config.toml
model = "multi-label image tagger"
cutout = 0.4
arch = "xception"
kernel_size = 3
num_labels = 18
residual_init = "none"
beta1 = 0.9
eps = 1e-10
beta3 = 0.9995
alpha = 2
l1_shrink = 0.03
steps = 9100
final_lr_fraction = 0.01
warmup_steps = 1820
weight_decay = 0.0
Rows from block 5 of a small multi-label image tagger, named by matrix and row number. Rows with one number belong to one channel. Each number is 200 + 20 x the weight over its row's rms, rounded and kept within 0 to 999. All counts start at 0.
After each channel's rows are labels from the 100 images, of 14976, where the channel reaches its highest value: "responds to" is what is common among them. Only what is clearly more common there than usual is listed. The data: views of escape-time and Newton fractals.
# convs1: first pointwise conv (model.blocks.5.convs.1.weight, 320x320x1x1), inputs 160-239
# convs3: second pointwise conv (model.blocks.5.convs.3.weight, 320x320x1x1, transposed), outputs 160-239

convs1.92,199,200,193,205,201,208,199,198,303,201,212,203,201,197,208,199,201,197,203,202,202,201,198,205,209,202,202,199,198,194,197,206,212,202,195,200,201,78,198,201,199,202,201,202,201,193,200,121,201,248,201,195,202,195,201,204,201,202,201,195,195,198,209,202,198,201,192,187,200,201,200,199,196,201,198,198,199,200,201,201
convs3.92,228,200,198,172,185,201,216,200,224,227,173,191,200,199,157,221,223,202,168,203,205,187,178,146,193,212,201,177,194,173,202,206,199,194,196,198,204,161,200,155,182,182,164,186,203,199,186,230,200,230,229,202,214,194,194,233,224,183,196,200,141,195,207,194,201,205,196,213,247,185,208,206,198,228,157,209,200,191,199,89
responds to: warm

convs1.252,203,208,201,199,209,204,213,199,268,205,205,188,197,200,203,199,202,197,196,204,210,191,199,203,200,203,201,202,201,198,198,202,209,208,199,199,199,41,201,201,197,198,198,196,201,196,197,169,202,222,198,203,200,195,205,227,198,199,196,199,193,203,224,191,189,201,199,195,201,197,201,201,202,198,201,199,198,199,194,205
convs3.252,216,201,189,156,200,207,206,192,232,205,183,186,203,181,165,191,200,194,191,198,195,194,191,184,201,205,198,197,199,177,197,205,200,189,203,199,198,109,200,188,119,201,196,182,195,169,199,215,198,209,213,200,205,195,200,200,200,199,208,199,224,200,205,192,200,209,201,202,199,173,157,195,201,271,191,202,200,199,198,118
responds to: burning ship

convs1.256,196,205,201,202,201,212,225,201,247,196,197,177,202,202,202,199,204,201,200,193,217,194,217,202,198,202,199,206,199,202,188,196,199,210,203,196,198,89,199,200,212,197,205,198,198,192,203,182,205,157,212,207,200,201,197,217,206,189,187,194,191,110,199,204,182,188,198,187,200,199,210,201,200,201,201,196,188,201,218,209
convs3.256,206,202,196,183,209,200,214,200,184,205,200,185,202,141,170,199,200,202,193,200,200,200,195,220,201,193,213,210,200,190,205,205,197,199,193,200,191,200,200,177,127,215,181,202,200,204,188,201,201,199,116,200,202,200,201,200,200,184,197,199,119,201,217,199,191,200,200,222,200,188,253,211,200,196,186,209,207,195,200,231
responds to: quartic Julia set

convs1.157,200,201,198,201,198,209,193,197,287,201,204,168,204,200,211,203,203,202,205,197,207,200,206,201,196,203,198,203,205,197,202,206,205,200,200,198,202,0,201,198,201,202,204,191,204,200,202,144,200,196,205,200,198,181,197,186,198,202,200,200,201,215,217,195,193,212,204,195,202,201,199,205,198,198,206,191,202,200,204,210
convs3.157,187,198,196,200,178,206,169,201,240,197,201,206,200,189,278,190,198,198,209,200,200,200,212,225,205,208,193,221,202,273,199,199,206,199,200,200,200,206,200,196,200,167,212,182,200,191,210,148,200,200,231,200,200,185,200,205,192,200,200,197,153,193,195,212,218,200,200,192,200,196,174,194,202,131,181,201,202,200,200,222
responds to: Newton basins of five roots

convs1.25,200,202,196,201,197,204,221,201,192,199,194,195,201,200,205,200,200,204,202,195,206,202,194,200,195,200,198,204,198,198,196,199,199,198,200,197,200,250,200,199,201,196,200,207,198,198,202,375,198,195,200,203,197,179,202,200,197,199,193,197,198,203,186,197,213,202,194,201,201,202,205,196,198,204,201,199,200,200,206,200
convs3.25,200,195,213,196,198,200,193,200,200,204,200,201,200,197,156,212,201,200,211,204,197,202,218,167,199,206,197,151,200,207,200,200,198,200,193,184,200,25,204,155,197,200,208,216,200,219,203,204,200,208,207,200,202,193,199,199,213,194,194,197,200,208,195,200,229,203,198,193,200,209,229,197,201,130,209,200,200,201,191,276
responds to: grey; tricorn

convs1.246,200,196,199,206,201,203,205,205,123,201,198,187,200,205,206,200,200,198,198,200,203,196,200,203,202,201,200,199,200,204,194,202,202,202,201,197,202,130,200,200,205,201,201,194,200,196,201,404,200,193,203,196,201,215,199,219,198,200,209,196,190,208,206,202,191,209,202,196,201,200,200,199,201,202,201,213,193,198,202,202
convs3.246,200,206,167,200,194,200,210,205,207,204,185,175,200,75,232,197,201,211,191,200,197,199,192,115,198,189,193,274,201,183,199,202,191,198,204,199,218,132,200,187,121,200,206,202,200,204,200,182,200,187,188,204,200,200,201,206,195,182,200,206,58,195,210,195,194,200,193,199,200,192,209,200,193,201,185,200,200,200,197,99
responds to: grey

convs1.136,199,202,193,202,196,209,203,201,159,201,202,182,199,199,202,201,201,200,196,195,200,202,200,200,203,203,200,201,196,201,180,205,195,197,202,195,203,62,202,198,202,193,201,201,200,204,202,313,200,200,201,206,202,176,199,232,202,199,213,200,196,242,202,201,205,214,197,192,198,204,200,199,197,201,201,193,196,203,207,209
convs3.136,200,202,199,169,213,200,199,200,227,215,200,190,205,157,269,188,205,198,201,204,200,195,196,163,200,197,199,176,199,200,200,204,197,197,204,184,210,168,201,165,146,215,216,203,200,206,198,142,202,189,218,204,204,212,198,217,194,179,199,200,200,205,225,204,220,215,196,190,200,195,243,197,197,240,181,200,200,200,200,200
responds to: Newton basins of three roots

convs1.242,200,200,195,199,196,209,201,200,292,201,203,201,198,199,206,201,201,200,201,195,200,201,202,202,201,200,200,198,202,196,200,200,202,199,200,199,203,160,200,200,205,198,199,202,201,201,202,172,201,224,200,195,200,191,198,202,200,202,198,196,200,194,190,200,180,199,200,192,199,196,203,201,199,201,199,194,198,201,200,204
convs3.242,200,200,205,211,202,198,210,201,192,198,214,201,207,223,238,201,201,200,217,200,196,204,223,131,194,200,201,213,201,222,197,209,204,206,198,196,200,256,204,200,275,201,207,200,197,191,211,200,201,190,187,202,200,206,205,202,202,201,197,200,250,210,210,198,199,207,200,198,183,222,209,200,200,123,222,198,200,204,199,242
responds to: grey; tricorn